Weights of a small image classifier.
Model: 3.12M parameters, 64-pixel images, arch resmlp, norm layernorm, activation swiglu, moe soft, patch size [8, 8], layers 6, width 128.
Rows from block 2 of a small image classifier, named by matrix and row number. Rows with one number belong to one neuron. Each number is 50 + 10 x the weight over its row's rms, rounded and kept within 0 to 99. All counts start at 0.
After each neuron's rows are labels from the 100 images, of 14848, where the neuron reaches its largest size: "strongest on" is what is common among them. Only what is clearly more common there than usual is listed. The data: larger renderings of crowded toy scenes. In brackets: how many of the 100.
# gate: MLP gate (model.blocks.2.mlp.gate.weight, 512x128), inputs 64-127
# fc1: MLP up (model.blocks.2.mlp.fc1.weight, 512x128), inputs 64-127
# fc2: MLP down (model.blocks.2.mlp.fc2.weight, 128x512, transposed), outputs 64-127

gate.38:55 34 54 39 80 43 57 55 51 54 50 45 44 45 58 43 37 61 49 47 53 54 55 55 53 34 55 59 46 41 53 48 42 64 38 74 49 45 56 47 45 40 55 43 49 44 47 44 53 53 63 45 46 30 47 65 61 63 65 30 67 45 58 57
fc1.38:66 46 36 45 70 39 57 49 38 35 52 51 59 41 54 61 49 53 51 47 53 53 56 58 48 50 61 37 79 56 36 52 63 29 51 49 63 46 34 60 39 62 57 65 52 43 67 53 41 43 37 45 36 56 50 50 51 54 53 45 41 49 48 45
fc2.38:38 54 40 63 53 55 70 65 48 55 54 68 50 42 45 54 52 55 62 56 55 61 55 45 53 36 54 68 57 38 46 53 63 64 52 65 63 37 58 44 40 50 38 54 42 50 53 42 49 54 58 46 49 31 50 46 45 38 50 56 50 27 55 64
strongest on: ladder (33); table (30)

gate.133:31 64 51 40 55 32 51 61 48 60 52 36 54 41 39 52 39 52 72 52 45 38 54 55 45 63 42 44 38 56 52 40 50 51 59 47 37 55 43 45 47 51 43 42 37 55 51 49 44 55 45 62 68 39 56 26 56 40 53 39 57 61 63 48
fc1.133:56 12 65 52 66 66 56 55 59 53 52 55 49 44 30 53 59 39 67 46 69 71 65 40 46 44 59 50 48 35 30 53 55 59 38 41 54 45 57 44 52 42 50 69 49 45 53 40 51 53 59 42 59 57 40 54 43 57 46 54 53 57 36 46
fc2.133:35 56 31 53 38 43 56 52 51 47 50 62 39 54 69 54 58 56 56 55 42 48 52 36 66 50 62 33 53 44 46 48 43 44 43 57 49 51 55 51 54 49 34 34 58 57 57 46 37 49 64 40 50 57 37 41 59 61 55 25 36 27 56 44
strongest on: arch (31)

gate.486:38 57 61 44 50 44 37 63 43 48 69 50 35 38 61 46 42 50 62 37 36 63 59 49 40 53 46 46 51 73 56 55 46 61 58 44 49 49 44 59 32 50 57 49 57 43 48 47 50 49 49 41 51 61 49 36 50 43 27 62 35 71 50 49
fc1.486:54 66 50 36 66 45 51 38 57 45 55 71 42 52 46 57 57 25 42 48 48 39 56 42 50 65 59 47 55 54 44 63 55 45 42 54 57 49 45 48 45 55 54 40 54 61 40 51 47 55 57 47 56 68 55 48 69 55 42 61 36 46 52 49
fc2.486:61 62 59 48 45 50 45 39 52 59 68 38 17 36 38 50 60 67 62 68 56 43 61 54 44 64 54 56 37 49 63 53 53 71 36 49 45 66 47 67 39 43 52 55 52 71 36 56 46 51 62 44 45 53 61 36 60 61 43 54 33 48 48 65
strongest on: light from behind the camera (56); dog (30)

gate.480:47 45 42 57 56 39 40 34 63 49 56 38 50 56 51 58 66 56 54 57 42 44 48 48 50 55 66 36 61 55 31 51 61 55 47 22 44 51 34 38 51 26 58 36 50 50 46 45 48 44 47 38 69 43 66 35 53 44 60 65 54 48 42 35
fc1.480:44 48 53 36 41 35 42 62 36 60 70 51 34 40 73 60 48 55 60 43 41 45 58 53 69 56 45 41 44 61 45 43 59 56 58 59 55 49 44 69 34 54 56 48 56 51 50 47 46 58 50 43 49 27 63 55 45 45 55 52 66 66 50 49
fc2.480:50 52 45 51 50 53 48 45 56 48 44 35 48 42 54 59 48 44 60 40 51 31 39 62 59 60 76 51 45 43 53 56 54 51 50 62 59 62 50 49 44 39 51 54 45 37 54 50 41 37 44 72 59 48 25 45 50 51 53 61 33 54 56 55
strongest on: light from behind the camera (62); bottle (43); pine (32)

gate.389:52 47 60 47 58 44 40 48 43 56 48 67 55 62 46 40 44 42 64 41 68 67 61 53 40 49 30 45 61 54 65 50 44 61 46 55 56 51 41 51 48 55 43 51 56 54 57 44 69 72 43 58 60 57 61 63 42 43 51 53 40 58 42 53
fc1.389:52 30 52 62 63 46 60 52 53 55 60 31 61 51 47 47 43 37 26 48 49 60 42 59 45 44 42 52 54 48 65 47 44 58 46 28 29 38 47 48 52 66 45 48 47 67 45 53 49 55 41 55 66 48 58 66 62 41 41 57 43 44 48 58
fc2.389:34 46 27 64 54 56 55 52 47 44 74 55 58 63 51 57 67 54 41 48 49 52 49 67 46 46 33 44 47 55 34 47 53 47 44 70 44 69 45 62 39 44 47 43 56 45 56 36 49 40 52 49 53 59 66 35 57 41 56 41 48 59 50 30
strongest on: light from behind the camera (49); table (42)

gate.244:57 56 57 41 60 54 50 51 70 59 46 33 50 54 58 52 57 40 43 44 59 51 45 41 60 61 64 52 73 51 39 44 56 54 47 41 56 64 34 46 41 56 42 44 34 63 37 59 37 60 45 64 51 32 48 56 52 51 40 63 45 33 51 52
fc1.244:49 50 56 35 41 39 62 38 43 52 35 56 60 48 59 40 31 50 72 51 51 59 45 41 41 64 50 65 51 52 48 24 74 56 54 62 41 32 57 49 49 39 43 52 39 43 51 34 54 59 46 58 34 52 56 49 58 55 66 51 42 44 35 31
fc2.244:61 63 60 59 54 43 63 52 43 48 50 42 61 38 43 49 51 45 35 32 47 57 55 46 53 42 48 66 35 48 58 52 68 39 49 56 46 51 44 37 33 50 39 30 51 52 54 55 63 54 60 64 32 44 57 60 43 55 59 41 31 61 54 33
strongest on: arch (38); umbrella (29)

gate.321:63 50 46 51 66 49 52 67 55 61 47 45 57 69 58 46 39 41 38 52 32 50 50 63 45 42 46 53 68 59 59 59 64 64 51 44 56 56 35 41 46 55 65 45 53 60 38 43 42 38 35 62 62 53 39 63 71 48 52 60 40 55 34 44
fc1.321:63 53 49 48 60 52 38 42 32 34 47 34 69 58 49 51 38 57 55 47 41 63 49 29 65 33 53 58 50 52 41 22 60 49 55 49 37 58 59 54 40 60 63 49 47 55 47 58 45 38 52 56 64 55 39 53 61 48 51 32 47 39 52 45
fc2.321:49 59 46 49 37 66 38 49 49 31 59 59 65 50 40 55 53 48 69 58 54 62 70 46 65 47 71 29 59 47 62 54 60 58 48 54 56 40 43 43 58 47 56 59 68 59 53 30 32 58 51 45 51 37 56 47 52 59 34 36 42 54 63 44
strongest on: ice cream (42)

gate.107:50 37 69 44 52 50 39 49 43 52 64 46 61 50 25 41 61 43 63 44 45 68 53 43 58 43 45 62 47 46 59 45 59 57 56 36 41 48 42 43 43 51 48 61 59 34 46 67 51 53 56 28 69 63 59 47 40 53 48 52 59 50 43 37
fc1.107:38 31 42 44 35 68 51 64 36 58 40 52 52 53 43 45 49 69 46 52 66 40 58 45 67 37 61 44 52 48 43 49 40 54 52 59 48 61 57 47 65 43 48 49 58 59 68 44 42 27 50 57 62 54 47 48 58 60 24 47 67 40 60 58
fc2.107:51 52 55 53 47 48 27 53 39 32 31 23 51 35 50 44 54 46 54 54 37 67 41 52 45 49 47 46 54 60 50 39 38 47 51 65 53 35 47 46 38 53 57 49 59 38 74 38 51 40 51 48 41 36 54 47 48 62 50 54 66 57 57 51
strongest on: airplane (57)

gate.263:38 56 45 47 38 58 52 68 66 46 53 41 63 64 31 51 48 46 43 50 57 40 53 47 61 52 43 46 42 29 44 47 32 48 36 60 60 55 52 59 45 50 54 53 42 54 39 68 59 47 51 56 41 51 57 51 64 50 49 51 59 40 50 66
fc1.263:42 52 61 42 38 37 41 48 34 54 40 60 43 27 50 28 67 53 46 45 50 49 57 54 29 59 64 61 58 45 39 54 65 60 63 46 47 58 36 54 38 39 30 72 54 58 41 50 45 36 48 61 59 60 34 56 49 41 46 57 42 50 53 46
fc2.263:51 43 59 37 54 45 54 42 47 35 71 59 47 42 49 50 43 61 43 52 61 41 62 59 64 49 55 44 58 45 46 59 16 45 48 51 55 52 52 68 52 47 56 55 76 51 47 63 52 60 47 49 61 58 43 49 56 48 49 43 46 55 36 58
strongest on: ice cream (33)

gate.358:50 56 55 40 52 55 78 58 48 40 43 49 58 49 38 38 55 45 35 47 60 42 49 46 47 59 45 48 55 43 42 57 57 46 44 51 38 44 54 42 58 42 43 68 41 52 62 36 41 54 72 52 61 69 53 62 38 44 61 53 46 42 44 35
fc1.358:46 47 59 44 58 58 33 53 32 62 62 51 49 73 56 57 28 66 45 37 58 49 66 55 35 34 62 64 55 56 59 46 38 44 50 48 45 52 62 44 74 53 48 60 39 49 54 63 50 44 62 45 52 38 49 45 52 29 42 45 54 36 55 63
fc2.358:55 51 54 66 31 51 51 36 69 54 47 43 46 41 44 32 55 34 64 44 39 48 43 58 64 58 43 37 49 41 51 58 58 46 51 54 61 48 51 58 41 51 63 20 51 55 41 40 41 60 38 46 69 38 57 32 49 69 61 51 40 52 66 59
strongest on: house (30); its colour: purple (26)

gate.275:66 41 41 47 44 39 59 59 46 35 50 54 50 51 60 54 48 60 46 65 68 39 71 59 51 67 61 22 46 79 46 50 42 32 45 62 43 45 50 59 60 68 43 51 38 56 50 41 27 55 33 38 66 41 51 40 51 49 59 32 53 49 47 67
fc1.275:24 43 63 56 43 51 46 47 58 55 52 52 57 68 51 54 58 53 35 35 47 57 41 57 55 41 40 44 55 55 42 45 58 42 56 51 54 51 44 41 69 45 46 45 65 70 48 64 62 49 50 40 36 48 65 58 44 65 36 56 59 58 42 46
fc2.275:61 51 53 56 39 61 32 53 33 54 50 55 68 42 42 60 58 60 47 55 51 48 44 54 64 56 34 43 47 67 51 48 28 39 57 51 51 51 59 51 66 56 36 43 54 38 61 58 45 41 57 67 44 40 41 45 49 50 45 47 42 56 41 39
strongest on: airplane (33)

gate.185:46 59 52 32 57 33 36 42 55 50 50 70 59 56 41 55 65 47 48 56 50 65 39 61 45 58 42 56 44 36 53 44 57 63 57 45 60 52 54 45 49 61 46 50 57 65 41 60 51 49 63 48 61 62 54 56 34 36 56 61 37 54 42 47
fc1.185:29 57 55 49 25 55 65 49 41 39 50 45 61 48 61 61 49 37 67 48 58 50 47 36 44 53 69 49 45 70 45 52 68 45 64 58 58 50 31 38 64 59 46 57 31 55 60 54 46 59 43 51 41 47 58 57 51 65 24 61 64 46 51 39
fc2.185:57 36 60 53 58 48 52 55 61 58 58 44 75 37 43 42 56 50 45 58 58 29 48 43 40 43 43 37 35 37 45 58 51 55 43 52 58 49 47 60 50 53 78 56 54 47 44 33 54 39 55 60 53 62 63 49 56 24 61 44 62 50 39 42
strongest on: light from behind the camera (53)

gate.152:44 56 49 40 25 44 54 58 54 44 44 59 58 53 57 55 52 62 60 39 38 37 47 48 60 62 54 58 48 54 50 57 60 60 52 62 54 46 46 60 48 52 54 39 55 30 48 46 40 39 43 49 37 44 52 45 42 44 48 50 60 57 39 46
fc1.152:59 64 59 33 40 42 44 42 58 51 50 39 64 51 40 51 52 47 45 60 66 44 53 47 55 42 43 56 54 49 35 38 58 58 59 39 47 63 59 43 65 50 60 33 47 34 60 44 43 35 51 58 36 48 53 38 37 39 42 58 51 68 45 54
fc2.152:57 54 48 60 45 64 32 51 40 47 48 51 65 50 52 55 51 35 38 52 44 47 63 63 50 60 44 57 42 36 29 39 45 41 55 49 35 63 45 42 47 43 61 50 60 46 42 52 39 57 48 41 64 47 62 47 49 48 42 60 51 49 51 41
strongest on: lamp (33)

gate.478:51 44 50 36 58 35 33 54 45 48 55 71 57 57 51 34 45 42 42 55 37 63 52 58 51 46 57 47 65 40 51 43 48 69 31 40 52 29 38 44 57 45 66 44 68 48 40 57 58 60 33 42 54 61 55 50 61 39 61 51 34 47 38 49
fc1.478:39 63 49 59 57 26 57 63 47 45 69 38 61 41 54 55 48 50 45 58 35 59 56 61 58 42 37 50 59 37 56 46 66 61 54 56 42 23 39 56 41 48 45 61 60 51 30 56 60 49 37 51 58 62 58 63 65 52 53 41 43 67 39 36
fc2.478:70 38 44 62 52 36 40 42 46 63 57 51 45 62 57 65 54 47 43 66 39 56 60 71 42 42 57 51 33 45 58 26 30 41 63 56 41 64 24 35 49 42 52 39 43 52 49 35 36 56 45 56 58 51 42 68 49 65 69 53 47 49 55 63
strongest on: ladder (34)

gate.363:48 48 63 48 43 41 63 33 52 46 48 54 62 73 28 42 37 63 45 61 52 61 34 45 38 50 60 42 57 46 46 37 44 38 57 55 54 38 67 42 53 38 44 46 45 48 54 68 47 49 63 45 36 46 44 57 55 46 59 42 67 43 46 52
fc1.363:39 49 58 47 46 42 57 33 48 73 43 48 47 47 59 53 54 50 71 40 45 41 69 42 48 51 48 37 53 45 41 60 60 51 71 61 66 51 47 55 59 48 53 37 63 43 58 51 57 52 51 70 39 64 57 43 41 61 42 45 54 57 57 47
fc2.363:59 54 44 52 47 41 45 40 41 57 46 69 49 53 46 48 54 59 44 54 49 31 38 49 40 33 49 52 65 29 48 60 64 58 29 66 53 60 37 45 60 59 53 65 40 66 35 54 58 47 68 31 27 51 63 60 53 31 59 65 50 50 36 64
strongest on: mug (38)

gate.62:33 69 50 46 55 46 33 44 46 37 36 56 54 45 63 32 53 38 48 36 48 59 61 51 59 47 48 78 57 45 53 46 51 47 50 40 53 33 47 40 45 46 43 48 58 38 44 39 45 41 48 64 56 53 57 40 51 32 40 56 52 52 39 44
fc1.62:58 44 45 57 69 48 42 50 41 66 47 36 46 57 63 48 59 63 57 52 64 43 55 62 52 72 55 36 56 59 56 45 48 46 51 56 48 51 44 71 34 46 60 38 49 35 28 67 55 45 46 63 50 35 42 66 54 45 59 47 57 53 54 55
fc2.62:48 47 55 59 56 44 50 38 42 55 77 45 38 61 62 62 54 65 46 39 52 47 59 51 38 44 63 40 47 50 53 55 49 38 42 45 61 52 62 47 62 43 57 37 46 47 48 39 40 35 36 44 42 47 43 46 42 71 46 48 38 71 65 49
strongest on: house (60); largest object: house (42)

gate.399:49 67 53 49 47 62 49 62 57 67 40 51 65 57 59 58 49 39 61 50 47 46 43 45 42 59 50 46 52 61 30 75 33 45 56 52 47 65 53 48 68 55 39 43 50 45 56 53 32 51 52 55 49 39 37 57 52 64 30 67 44 60 56 50
fc1.399:59 44 62 43 46 47 24 48 48 41 41 51 65 50 46 60 49 45 50 39 55 64 36 45 52 66 56 42 33 76 47 52 67 56 52 49 49 48 63 57 72 57 44 49 37 60 70 40 43 61 27 63 52 45 49 49 45 41 51 40 55 36 71 45
fc2.399:62 44 48 38 52 51 49 41 45 58 40 53 68 53 55 60 43 57 47 42 45 64 46 54 69 45 40 50 45 50 45 51 35 44 61 55 40 39 61 43 50 65 37 42 46 49 60 53 48 53 40 45 53 52 36 34 35 52 49 64 43 39 28 49
strongest on: lamp (66)

gate.305:43 60 73 54 57 36 58 56 43 52 50 45 43 42 47 49 64 52 45 46 35 38 64 49 45 57 66 23 54 58 66 54 54 49 40 55 47 35 64 72 58 56 43 40 36 44 57 42 48 67 50 67 62 41 33 43 40 65 53 56 47 48 61 63
fc1.305:46 37 54 53 49 71 50 52 58 49 38 59 15 43 40 55 61 56 61 30 36 64 31 35 62 44 62 38 43 47 52 46 52 56 36 57 51 48 54 50 46 48 41 39 57 37 58 34 60 53 57 37 53 44 42 72 51 73 64 53 46 45 52 55
fc2.305:55 71 38 62 53 33 67 48 38 59 50 44 46 42 56 41 54 60 35 56 59 49 47 53 35 62 43 46 33 54 65 46 35 54 51 41 61 53 43 48 54 50 35 51 50 44 63 22 57 47 58 69 48 47 53 38 48 51 46 53 68 54 45 58
strongest on: house (32)

gate.504:49 41 48 50 46 40 56 54 62 38 64 34 37 41 36 40 40 42 37 52 51 39 47 63 50 56 43 43 57 30 54 45 41 46 65 29 50 39 46 44 34 59 61 53 60 61 55 41 49 52 53 42 53 59 45 40 43 45 58 64 50 53 53 53
fc1.504:42 33 54 53 53 51 59 55 56 35 57 44 45 50 30 50 28 52 46 37 50 33 41 46 46 61 75 35 49 53 48 53 57 37 39 42 43 40 46 48 47 52 53 47 47 60 64 46 54 74 54 43 53 29 34 64 48 58 66 54 54 29 47 58
fc2.504:60 52 56 44 39 63 33 52 57 48 66 72 43 72 28 47 56 34 56 52 49 63 40 59 34 59 53 43 49 39 45 53 62 62 51 59 54 33 53 63 57 33 61 62 56 59 57 53 65 41 34 26 45 44 41 50 34 44 51 57 49 46 34 65
strongest on: arch (96); largest object: arch (38)

gate.476:51 32 44 46 61 47 59 52 54 45 62 52 47 30 65 52 37 48 52 49 57 51 53 44 23 41 53 28 41 64 37 66 35 48 43 50 70 68 39 44 60 50 59 66 43 68 75 54 36 70 40 43 59 40 47 61 55 37 55 37 63 48 51 50
fc1.476:69 31 36 65 62 64 52 41 54 45 52 49 30 43 29 52 40 47 45 50 51 60 39 55 52 55 61 43 64 54 49 51 54 43 30 48 29 47 45 65 50 44 42 46 62 30 49 47 53 49 70 34 59 60 40 54 51 47 58 48 46 58 64 49
fc2.476:54 38 48 50 52 45 58 44 44 45 58 48 35 46 58 49 45 68 49 57 54 61 56 56 46 46 55 71 36 28 50 35 49 57 35 41 46 38 38 65 46 51 72 51 62 48 39 36 35 24 53 48 68 37 54 59 30 53 66 51 40 39 70 52
strongest on: mug (39); largest object: mug (25)

gate.76:43 40 51 51 29 54 55 59 61 67 60 40 51 31 60 34 55 52 63 45 50 28 44 47 48 64 26 37 58 41 46 43 43 64 41 53 56 45 40 75 40 42 36 67 43 56 54 46 58 46 44 52 44 58 69 51 62 53 58 60 53 49 64 66
fc1.76:37 40 42 73 64 60 63 46 43 48 53 51 49 51 38 38 51 44 45 47 46 42 33 37 45 35 67 60 50 22 63 36 44 56 40 44 49 39 40 59 45 45 55 53 46 54 62 36 60 38 53 40 39 46 41 67 60 44 56 56 65 52 46 62
fc2.76:45 46 46 33 35 55 51 26 56 49 62 51 30 51 39 56 60 35 72 64 45 57 32 51 35 62 63 59 49 50 70 34 49 26 46 63 60 43 44 53 54 58 52 74 49 55 57 54 45 48 36 42 38 60 47 52 50 48 54 59 22 41 61 65
strongest on: arch (56); largest object: arch (40); lamp (38)

gate.465:52 48 63 41 58 37 44 54 39 57 40 55 58 64 72 42 67 56 49 44 38 48 28 65 51 56 46 53 42 40 37 64 53 50 53 44 38 69 56 58 53 51 37 56 52 45 49 68 57 53 43 46 43 52 58 31 36 39 42 57 43 82 59 51
fc1.465:43 49 36 70 59 61 59 50 46 39 54 52 52 53 59 65 35 51 51 55 45 46 54 44 46 59 41 62 63 46 52 54 34 50 42 59 39 63 68 53 55 42 39 29 34 55 55 46 41 58 58 49 39 28 54 57 55 49 45 40 46 55 60 48
fc2.465:31 58 40 38 23 51 31 62 48 58 60 72 50 54 52 49 72 32 40 46 45 49 47 40 53 49 64 48 41 54 39 52 34 34 54 49 47 55 35 36 41 50 50 59 42 48 42 46 58 55 45 54 33 71 76 50 51 38 56 53 62 57 47 47
strongest on: light from behind the camera (57); candle (38)

gate.315:45 52 44 54 42 43 59 76 40 48 62 39 69 49 47 59 47 50 36 52 42 41 54 45 49 42 37 81 70 23 49 53 43 61 44 42 54 63 40 56 47 43 43 53 46 62 31 54 55 40 46 63 47 47 40 62 60 50 56 57 40 44 58 51
fc1.315:51 49 63 56 53 46 43 38 55 66 46 40 44 50 47 58 67 47 51 40 53 28 43 63 48 63 67 38 46 51 48 52 52 54 53 74 51 45 51 53 44 46 42 42 36 66 50 39 47 45 50 60 61 40 50 61 62 53 58 41 44 61 62 71
fc2.315:46 63 58 34 59 60 62 40 60 58 57 49 49 58 41 42 58 57 66 39 56 49 53 56 59 45 61 29 42 44 46 63 40 45 38 59 44 31 33 52 54 56 74 53 41 42 42 58 48 49 50 37 67 55 60 55 54 45 45 55 56 50 33 50
strongest on: arch (36)

gate.183:47 48 50 27 41 35 51 48 47 36 28 54 63 43 63 63 47 35 58 47 58 63 43 49 41 54 41 54 32 50 41 36 56 57 67 70 52 56 47 50 53 41 53 55 47 58 47 47 49 58 31 50 47 42 35 64 35 60 36 36 59 54 58 48
fc1.183:54 56 62 46 30 34 44 52 60 54 43 61 54 43 41 53 53 48 49 35 56 41 60 51 53 48 45 47 41 69 51 44 42 62 36 50 51 42 56 57 58 47 33 56 48 59 54 59 54 50 41 66 57 35 48 34 57 60 33 60 66 46 58 47
fc2.183:60 65 36 29 69 48 36 40 33 65 49 40 50 45 34 63 33 49 22 47 58 37 48 58 46 58 33 57 45 38 49 56 52 44 45 50 37 63 59 50 42 69 47 42 50 56 57 48 45 65 30 67 70 51 42 47 62 63 42 53 64 43 45 27
strongest on: lamp (45); umbrella (29)

gate.42:67 33 32 58 44 50 44 46 46 63 62 53 74 53 48 47 57 37 54 53 67 44 40 64 64 62 54 49 36 55 44 51 60 58 55 48 49 56 46 47 64 70 43 44 54 50 45 47 52 57 35 55 56 22 53 51 40 65 27 53 51 51 37 60
fc1.42:51 46 36 62 51 63 55 50 47 53 49 56 53 57 53 37 52 59 44 58 59 31 43 70 58 48 54 40 59 64 46 45 49 53 52 64 35 53 58 56 46 40 57 41 61 25 63 21 62 32 54 65 46 49 75 39 59 61 37 47 56 50 60 63
fc2.42:49 34 57 65 72 42 64 62 52 46 27 49 48 37 55 57 56 60 58 58 61 49 48 60 51 45 44 52 78 55 42 36 22 59 44 61 58 46 53 55 52 50 37 48 54 55 53 46 37 35 60 48 45 40 52 47 61 47 38 58 39 52 55 66
strongest on: lamp (32)

gate.449:49 71 45 67 69 49 56 43 52 47 49 61 60 64 60 40 47 16 52 38 63 54 39 57 48 55 36 61 51 58 62 40 75 63 30 62 67 48 50 55 38 58 44 63 47 58 27 56 50 67 59 69 36 48 48 59 56 50 45 52 52 42 54 57
fc1.449:54 56 49 37 59 37 52 59 47 58 43 41 61 33 35 68 67 46 54 61 55 59 33 42 55 70 44 49 40 58 37 42 41 48 57 55 52 60 56 48 50 63 35 42 44 43 45 58 36 40 49 46 53 61 43 57 36 55 39 51 62 46 40 29
fc2.449:41 39 58 31 34 32 57 58 48 67 58 38 58 32 61 31 70 53 64 30 43 38 57 51 42 50 62 39 46 63 57 45 55 39 41 46 56 41 51 54 56 38 51 40 57 53 45 58 66 53 50 43 64 59 57 44 64 43 44 54 75 50 36 48
strongest on: ice cream (31)

gate.426:40 50 56 47 52 57 39 49 39 35 46 50 64 55 48 40 49 48 59 56 60 47 64 56 53 52 43 59 42 44 46 62 53 56 76 63 46 47 41 38 35 46 63 43 67 49 29 50 73 61 46 54 67 78 40 34 75 53 49 44 43 57 51 50
fc1.426:44 54 60 64 46 62 42 43 46 60 49 32 82 56 58 29 72 59 54 47 56 42 37 43 43 55 56 64 46 48 43 61 44 60 55 48 50 63 56 44 66 40 39 45 34 46 40 50 47 49 57 54 57 51 41 48 40 54 45 61 51 47 50 34
fc2.426:60 56 73 46 73 33 62 51 55 32 52 41 38 42 57 45 46 59 44 54 63 36 43 62 56 54 59 73 52 40 60 41 47 58 29 54 43 39 52 64 41 50 55 63 63 57 31 58 54 54 46 53 48 41 57 52 43 31 57 57 37 65 55 53
strongest on: light from behind the camera (60)

gate.411:46 42 63 65 56 54 54 31 64 40 44 42 57 46 51 49 42 44 73 52 52 56 41 60 55 52 69 50 40 41 58 62 42 51 41 39 49 49 32 59 46 51 50 51 56 57 46 49 49 49 41 76 56 37 45 46 40 35 35 55 64 53 63 47
fc1.411:47 57 62 64 48 54 51 35 53 25 38 59 37 61 40 62 52 36 44 39 61 39 56 42 43 42 39 50 36 43 55 56 58 61 57 69 57 38 56 38 56 55 76 54 57 56 54 67 58 50 38 44 48 51 26 55 49 60 31 42 58 51 40 49
fc2.411:57 63 44 32 38 41 37 35 55 52 63 36 57 39 60 39 46 50 47 60 50 45 57 58 47 42 65 52 40 49 44 54 56 52 38 44 46 49 53 59 43 54 54 60 39 64 35 52 56 60 50 59 65 55 42 45 58 55 52 73 69 47 51 33
strongest on: ice cream (30)

gate.106:41 54 55 51 61 17 44 44 38 39 69 55 41 42 43 34 37 46 45 55 48 34 60 59 54 46 49 65 54 32 65 57 49 55 44 48 47 29 34 46 49 36 49 52 67 47 32 38 52 65 49 46 52 46 44 59 49 63 57 56 36 38 49 52
fc1.106:15 52 51 39 65 49 39 44 35 55 46 50 52 41 61 36 58 38 62 48 46 61 44 40 36 49 70 69 32 33 52 58 61 62 58 70 42 60 60 44 56 36 40 63 55 45 51 48 48 70 55 39 64 47 49 57 46 44 56 44 57 43 45 38
fc2.106:57 54 49 44 42 38 36 35 51 33 35 37 52 64 56 64 59 44 39 57 55 52 49 54 74 38 47 39 60 54 49 53 41 52 55 27 56 51 43 51 44 38 52 57 76 53 45 40 34 65 46 62 47 42 49 44 45 58 37 74 48 72 47 69
strongest on: airplane (71)

gate.256:68 53 37 59 56 63 36 44 47 57 44 63 68 69 36 44 47 46 50 36 53 34 40 44 61 48 45 62 57 67 39 40 43 47 38 46 60 53 61 43 39 58 46 34 45 60 62 55 33 41 60 63 51 33 41 50 68 55 36 70 54 40 51 46
fc1.256:45 51 64 31 42 46 53 49 37 60 54 65 58 49 60 40 44 64 38 63 74 38 44 57 43 69 53 40 30 51 48 50 31 50 66 54 37 60 44 49 45 39 40 60 47 42 41 61 57 59 40 56 48 49 60 48 43 52 39 43 47 47 42 59
fc2.256:38 42 63 55 41 46 59 53 25 60 45 54 45 51 69 34 52 22 47 29 51 61 55 38 39 55 52 27 44 49 49 53 47 37 53 50 57 65 47 48 53 49 53 49 46 52 71 56 59 59 67 55 48 68 32 43 44 39 48 56 48 53 48 55
strongest on: ice cream (87); largest object: ice cream (37)

gate.83:62 57 52 53 48 48 42 57 65 46 38 48 56 66 73 45 73 46 45 49 41 48 47 44 37 60 52 47 64 53 45 43 66 49 59 53 56 63 57 60 40 42 68 54 49 45 55 65 53 54 55 67 32 40 45 54 36 46 61 31 75 46 36 48
fc1.83:55 54 31 57 56 56 47 46 55 64 59 28 48 48 54 58 44 37 42 62 48 57 46 53 59 59 45 37 51 49 55 50 50 46 59 36 34 77 57 35 47 59 54 53 38 57 48 54 44 57 51 41 79 46 47 49 35 59 51 38 37 35 55 59
fc2.83:45 56 52 58 46 56 51 52 29 40 43 56 40 48 54 48 49 48 55 38 38 69 54 47 58 51 49 49 55 56 59 41 68 57 65 56 56 54 38 55 51 36 32 64 46 25 51 52 38 49 65 47 57 67 54 37 42 46 60 55 53 65 41 42
strongest on: ice cream (35)

gate.489:50 40 59 61 46 39 56 55 51 41 58 51 47 32 43 52 56 45 46 54 70 55 65 56 57 50 48 56 57 34 43 57 36 40 39 56 65 50 46 61 48 47 41 76 51 61 46 63 41 49 63 52 37 62 53 50 38 43 51 54 36 33 54 56
fc1.489:53 42 60 60 60 53 45 61 47 32 45 48 44 32 35 58 49 29 38 42 45 52 47 52 40 62 50 57 28 33 55 47 50 52 53 60 55 49 82 60 40 40 38 54 55 48 62 38 48 68 48 42 51 45 31 62 57 48 45 57 43 53 79 65
fc2.489:41 52 50 62 54 47 47 48 42 48 47 54 46 52 47 73 48 47 46 61 42 59 59 50 58 53 60 47 37 33 47 66 50 59 26 63 57 39 39 59 45 24 52 66 55 49 47 55 33 50 55 43 57 54 63 54 43 49 40 47 42 52 47 49
strongest on: airplane (54)